Rows from block 2 of a small sound classifier, named by matrix and row number. Rows with one number belong to one neuron. Each number is 500 + 40 x the weight over its row's rms, rounded and kept within 0 to 999. All counts start at 0. Numbers have three digits each.
After each neuron's rows are labels from the 100 clips, of 14976, where the neuron reaches its highest value: "top examples" is what is common among them. Only what is clearly more common there than usual is listed. The data: telephone keypad tones over noise or synthetic speech.
# fc1: MLP up (model.blocks.2.mlp.fc1.weight, 1024x256), inputs 172-255
# fc2: MLP down (model.blocks.2.mlp.fc2.weight, 256x1024, transposed), outputs 172-255

fc1.460:618478542387549499457533501494490453575471535557511476463469548503485475564484558480481478475469544561511534483533405558536506520521526518569498487491481506435497490424543559487490501522527504487461528455507531472514532498453466445539558471479507510491
fc2.460:440510484510496526509484510498519537507565482552505457479516512465506518493461437518503500495436513465494491495535490463602504436492433482499516546517486575496545423476496493495466516518494541495595507527478404605508511480536474546509481547529535502403
top examples: key "C"; last key: C; last key: #

fc1.71:564495489505472469464527485474475535495468480498515483496480454607565502466501489498516450510514504483537513481559511458506525489544454540459467489474457462460535440520489589490442487494487479513483583450475531490452522528526464544482513454528516496459
fc2.71:516529468553491497519493481483551462525505506448464442501461480495463482526469486477490502494506508547452542525398459399418506523479491474494517544491442622444480497555502489511528519530527493448455531521573512492554463541469486496515481454459470503497
top examples: mains hum; last key: 0

fc1.251:608484559548513465557526460481537530434503454563506548475479513516505542445514535534470466537588505483463520515474505477603503499498490528408507439505503443505430465515535587477457498507580523517448519450479612468481517496517537477470483479429548523442
fc2.251:383479457475504499461485524490516500492479554521498450423507529547465499488464483554472496540457522490552470496486502564386491466576472470602450600450483520519563561544480505462531537528458572455557535494393367548485484524518570468521534474497478528525
top examples: key "D"; number of keys: 9; last key: 4

fc1.3:497549567468496477478499500474473536498579502504464518504508487477501502475476491447465500476558458494502532482520560509498518458528562469484529429459505455513417489439499540422511464499517443561510487420545579533516494553514493510425473517509527510505
fc2.3:484539473543470493454534447503480490523492565428593518471472484553456461517471474591457517508462538504484528533447437563520507510522420464482509504498437443503545565457446495557544570540444526453561502481460432518484494474476480505509552489488570505481
top examples: key "C"; last key: C

fc1.314:539531546492508462446480512466477459535444506503467490467477496541525490524503518548491538454492513519451534504450476491463508500450540500542506525534526499510562444523596483540473555505540476518459536508487447477463513504494438451524463457510585451491
fc2.314:494544539541491464485529526528500538481532514453434503504528451489546526481499481454451544508456548482522484515518493498473494430484499525496483468525386488482423559502482505466479498569453497462525498533472529521478473559473542492539485560522389527515
top examples: key "1"; last key: 1

fc1.488:565482460485444437460501500487456556473518506515524471497525516450458515455479451436529488526472475511477486523509454572545433483504494471538498483552439502515573543539531449544511531485478494523416471471560422533484476476496445551552459439477551484489
fc2.488:481497499404528544474529513530524454521458457466587463526583529519467491494484486494494422523419479490502456555565523504509527489500557574536469446495518427475495445428474565477498467541488524482504480513470515459566506441459494515371599525582501498530
top examples: key "C"; last key: C

fc1.360:407496548452454479542481554446465523517562483413574478544565496598498517485486494533510560484498490457459517539514491577447525481592550499493558555569523514534533488525500440535457466483484463503488490465504456484539454472553475469648439463457528504454
fc2.360:507471529496515502525522465534537501541460497552469478501407540473542502471551513513503485486536518496544473456489468368593509500521508501498466512488482526564505464466486514563499476511544500505491481480615471491529476491494487473390438526545531493581
top examples: key "*"; key "5"; last key: 5; number of keys: 9

fc1.729:502523431374443530449527499485437535465510482513497511499479509466450494571492504476509466575483450491405486515521558555543462490459516525558445489504464516552546562467468504498545528506512469509453471413531435512485503510457557432537549483486546521576
fc2.729:498501486555526458488538469486423479519444513500533526515530457520517512441508485531519512473488522462544530452542476566513512476519404519482489494508539468485495310537462448506495463503472500540511524512472511465525544465517501501532486548507565521536
top examples: last key: 8

fc1.559:345507485424476524423484506500459487520559483496549465471437504520510518509531523510506462498510466524498511484506529579454528449463431462476506526490440568525545490544452513480549446497442487429527465530490453537457527548502472488482533523465520486518
fc2.559:542448461472445457507489516467455512499478483588430549469523502503568482433514470463472500493487547441489542485552477488564495531536481447525509424529625495502523452505522432480463516483520527552423507436479520539562564496480449498527446513617497450555
top examples: key "1"; last key: 1; last key: 5

fc1.696:521548549523478501432503527537535522533486549521513496519445497406571515528529523467488464476493466514474539512460520489458529483404504466570521417500462470488495513458456505530490541502505572543466556510474458540500484517513500466527555523410534463571
fc2.696:448511480461517538556466456517469511457424455429490503445527494525406502502521517509486600553441448572537468482467507481502530477516479554539499479495481460508563504550468506481480502524511538456487484512486606517429539524543438445384383392507497542435
top examples: key "D"; last key: D

fc1.2:540521500436488506448491475546409510465498569481441496484573432496524549476511541442530484506491609524486494471483493487592450540518490431500541572490505489487580415490484488488588465485488514497471587484464428508529526505514417517520531531515467583468
fc2.2:525552507514493438517508506457483486526473497529481470440548478470477474485483467543486466527562573475458492492448452416506493508534525565559525469540538416529549582467476524519515462553496533541457496506542467443492487506506514448533509495622488505578
top examples: last key: 8

fc1.506:574495533482493506471519526535504566520424563481506547449527443445486499482503515566535495493526514474515496521467498436538468507506470518568476465480476510522535502463461529587459455557490489455471481456570552462572461426431535429382509547416498460447
fc2.506:454502516569491514466520477549491525487521433561533471550412488555449520536503455463507590472513530534494510517502534486468474530467528492548546551457504590499479564514486492514468520465479460560543547485497567495405504554555543499570465552434455524489
top examples: last key: #; number of keys: 1

fc1.415:481638503558457470562506411493510503517482425533454462448469477464521524558528474482493479492474518541480472467485480519461497457486591520525564476540387554482510451482485565518507508526524503507460439516452502463466531531492432492495515545549574459520
fc2.415:407517564524536469479501469500461501483475425478482533478483499530489475541454497483526471519464503458512448473600494570524489472427508463497475491456430511516498552527483466457509501562469430407461490523534483476540547490446481498535457527433471520474
top examples: key "D"; last key: D

fc1.452:580487502526537531483522517492463493504500530500481506500516558495494547490491605571511506501452588486507512532500496460399479451474552517561558524501426543486450543522470546494452520465457547482490456443490523521503503461476597444513543497442520453527
fc2.452:410467513457557462557503515465475498488471493511557540527533456479453520522486487485477487531455412474445443519572526497569490511537507482508534439527484492518511431451505495580511480402508510552457515567477558523465528479520420536458446444501507537499
top examples: key "1"; last key: 1; clipping

fc1.243:545519452452453500545511547538501450506490466535506526426467575393501519503514511493547440493511478465511491548525472540490494497503481471594474428447523441510489473544528442479443455492484559588462503595546446464528521472517499540559474509446529491458
fc2.243:546494517472572496432508488483496517451506597469460469480481415534530502461513509520490478509495531499514442482489540559480497468515515493497562513515495525470498453497519506533489544539458474411527471498423559528553489459513490472463562508599538462529
top examples: last key: #; last key: C

fc1.295:449520553553474491461490515552498451478518510539518479532545464486458514422542526424492534495573485516437465555489459498584494484481442539511447543573557585579454445516506523510458461474498468471480406580459444559499508530436516448507435597491515484525
fc2.295:439496512463551439459477511496521463504508504518462525537537545548485452522550453574457503508510480508484477492470493569517509524414542535501528509520479489561521511479483484504543474553418499480512518497527454522500486438453458467559552526549476520535
top examples: key "*"; last key: *; mains hum; last key: 5

fc1.300:555465497544551533445515519516491518545439493531550533456509494537424508460538512548523479479519512549481605492420555573466465530458507508520576454571429514506605508545457465479502477478474487501492544480536556500540482471499451505533464500480444482557
fc2.300:498493485520486460497445536519503537528515452566423547478570519505496485470454483520501372518498469500464487600539498479485488477478472484450453548479499531506505608427517529544514514474444511511486472496427436520461523490505455454536501479439510481558
top examples: key "9"; last key: 9; first key: 9

fc1.492:523526478568532495536508479475456543519471514494469517463498478502458480501484530451446516515503495567466526473457512470547505540572545504517555476486525494497452528452499528475486542546535427556564539504444547470511443536491527389392537480461546517572
fc2.492:510500526546513496453465498531497458554559515476497533446513495512462479506468421491483492497510545495489518530465500384477461537496478440458521523504500482472518510466456465468524476497477581457562499484519283501509562402456479494586529512467534483431
top examples: key "D"; last key: D

fc1.191:548492493457527507487494431493501532558481528552462532538517564491498512521477515425501463444474516535525478558437513478549520498453476503495507524489531562481550500540442509505503463483595559504453527482529493512518462486493462562515416502476552475512
fc2.191:506484450529486502489520527507550513507467468577482488508576434546437476481428500524494504573519551471454498479502479459395519447497391510549544482545467427495502476539535564484495533525436480422534519535421441454511513470556540531523582539558464479480
top examples: key "C"; last key: C

fc1.683:543424541479509533518514590534533443494543539532522565483515459477495460601493427464489444474516452544457495513487455399550433519458445452554483544455549526458454549552507520429497475490513500489487588497549479463528493479534426509467454539540511512507
fc2.683:461532502586489516511489489524437509547506553566506414532503507494545480488460495551454534544416494432516502465515548516438533440570532510441505531482527488467489510461464491540519529524514514435598451463519504528521533527513536456498514516490461500490
top examples: last key: 8

fc1.351:510462564485440549530511479496468468493586465533477528488469508501507462584420490501490508534480521433451473516497541427542521493474427489485518512562530482482446526534564510482461473541564463547484530554538510575487532445523508462530517552494476511534
fc2.351:444508522524530522495507474500457492480475469470454512526532455471442443543475497538500528441500415505498480519483487490383531514487508444513542450422523530516453459512529472502535513529491475482387483464568489520505561456517558476540518485498485568540
top examples: key "1"; last key: 1

fc1.43:510491518468513503535476487481583427528520486499481492502498508503499504494526471455554449438498526506491474501467462494546514514493490564452481523527552521492445495496497530483496511531530557543509468463583472560469518455508484506496458525467510482494
fc2.43:480462509556458472503497521522459491476512513479489524522475492490594526479516562551471464510472520469495521524624509497442512478419558522471527471517466521547451463436474474568485517547460475492510474508524516518566513521600536527503446488516414449491
top examples: key "*"; last key: *; key "4"

fc1.130:551597466504508481463478550461529532575529497507518487536517467543435512555537500521475426507527483510483519528450532505571501487450550507528534439520513532432498576601438545477491519555470447498467545489522542465534520533417462510465542552467522526522
fc2.130:561568548493515537478526493525469521475526473476484520507502434433507487499480453478505463536502554515505486552456466398396481494567458475478469529528462496464504477445504493461501536485444559442469476488448438535467487457486585548570533483506427510510
top examples: last key: 8; last key: 7

fc1.178:564512532456520417529489496513415515469485584474543426481500443537407477518531457522440487431507473488429475483450515524486461585510462477495513551533414479480540453510484502503541529482534503593529462477478448528471513490533521496425414507536517484493
fc2.178:497535484568415524460532501528541459511531507512452471532597467548498488511462491461531449486521542493480525496436466444391524473474525581490467501453522576502453523490524515424464468498542524443578493452489608488513550542478561491560500527450490476532
top examples: mains hum; last key: 8; number of keys: 1; first key: 9

fc1.57:464559491482589507468455490479441507530541541425504533499486464499510544509488424532498474459517516485474481533525492485541470495518426523453490527543490502512473512464458608450515526505496497507527461496494459487474529539493511549496477525531548565466
fc2.57:547477504402423528531523458487540521496478437580488516528570484464526530529457522461520532483485480555479498493507501547459516505480526459549519478496538491474549480552518404561492509467502483485480480446491484500435528465478436460543457509550430502538
top examples: key "1"; last key: 1

fc1.94:565495464448501553491505530445559453513486486516536471456512516536462450501441453481492516443436494568477481484475461484526441491469503473503498531543502463486555411538479532506473488529462480485502467557532479463477508490523501453594469522551535580487
fc2.94:459491533502508524567527489462554522523466467537500495520485527495533503526539519435504386489486471481479511495491452468549507490465498452523515494492435549514489568479522504464467501510482552427465490513516601520498480518479504508436526479570453468461
top examples: key "C"; last key: C

fc1.759:522453494440492534549536490529510529478508474479451451460531507436538447497494479483528505484523425502517454571502563565539557466508533532409483508466490531470465414509505531526522490504505520534522557505476520534497523503518449520459534560486541528528
fc2.759:529483473547483446491511497493506479529490522409441463508577499539482476518516501464513452462531502509435490472462470460476509537486494460416492569470525590494496538503496518472508503508526486507543511492519545504482465528504576491528541534482449502424
top examples: mains hum

fc1.394:545502470461435523522527529506493464499518452530538535528493504532527566542553524527465506456521515499441493512438555484602493487502561488498454438497451498448464590489476497486459500570601514516471548495461558431497493437525436528369551567535513538532
fc2.394:478510512526555492461465533507554562492455482443490523506533452513486478534459499522483456548521551501535522512457498426397508478532483458517548522494510447483553462525499520454504543501437578428529495486471474504500475543472517551542542509455398507504
top examples: last key: 8

fc1.174:562488538410607526475511530490460542498486568471491559565475467531514507420485498508468494469453545532471467507517507517510521527477468501527468562573541491495415530464532415495486482534496535549516542521505471454521495495480433491510371407484502512542
fc2.174:570457513399497458524498438527526511523513502509437532493532510513553498526521465441517555448482453525559496528477518424526490507526458506577567503446496471482482547476547497510459547501509540653486499515532513543453540446485512536522535455511539520451
top examples: key "9"; last key: 9

fc1.567:564492443446501513461516494532498468488413455442505488480488535419448519469524493545447464490590566471525474472514475528512497514506491478492471486524457454494514554513499458529510426547555512448476496423486420469538508455513519495564437527407559487510
fc2.567:514562512533504504469534493454480532501543523562491498495471569516520499524533507539530470479402587458502508515532453532491525418540468511446515411507536530455531414531476470492537504502462447489471489497479553506448540482474548467476555454531491499539
top examples: last key: 8; last key: #

fc1.679:486483610500493550550542527522507474436532426516544488529526525501536537588490476548532527530472546504455441508531526458630485497490386535442475522530481496497523523434467538465524496527563519460509480571560483493535475373503480478462490484508569521536
fc2.679:557502435454502536464500498485517519500508511523437469485511530405511503518537533533460491550533511540450542569542456478451508419549512499538506464516541463500579531438489463449521508456453460538527509498465431476558524501556500498467547483568443505535
top examples: key "1"; last key: 1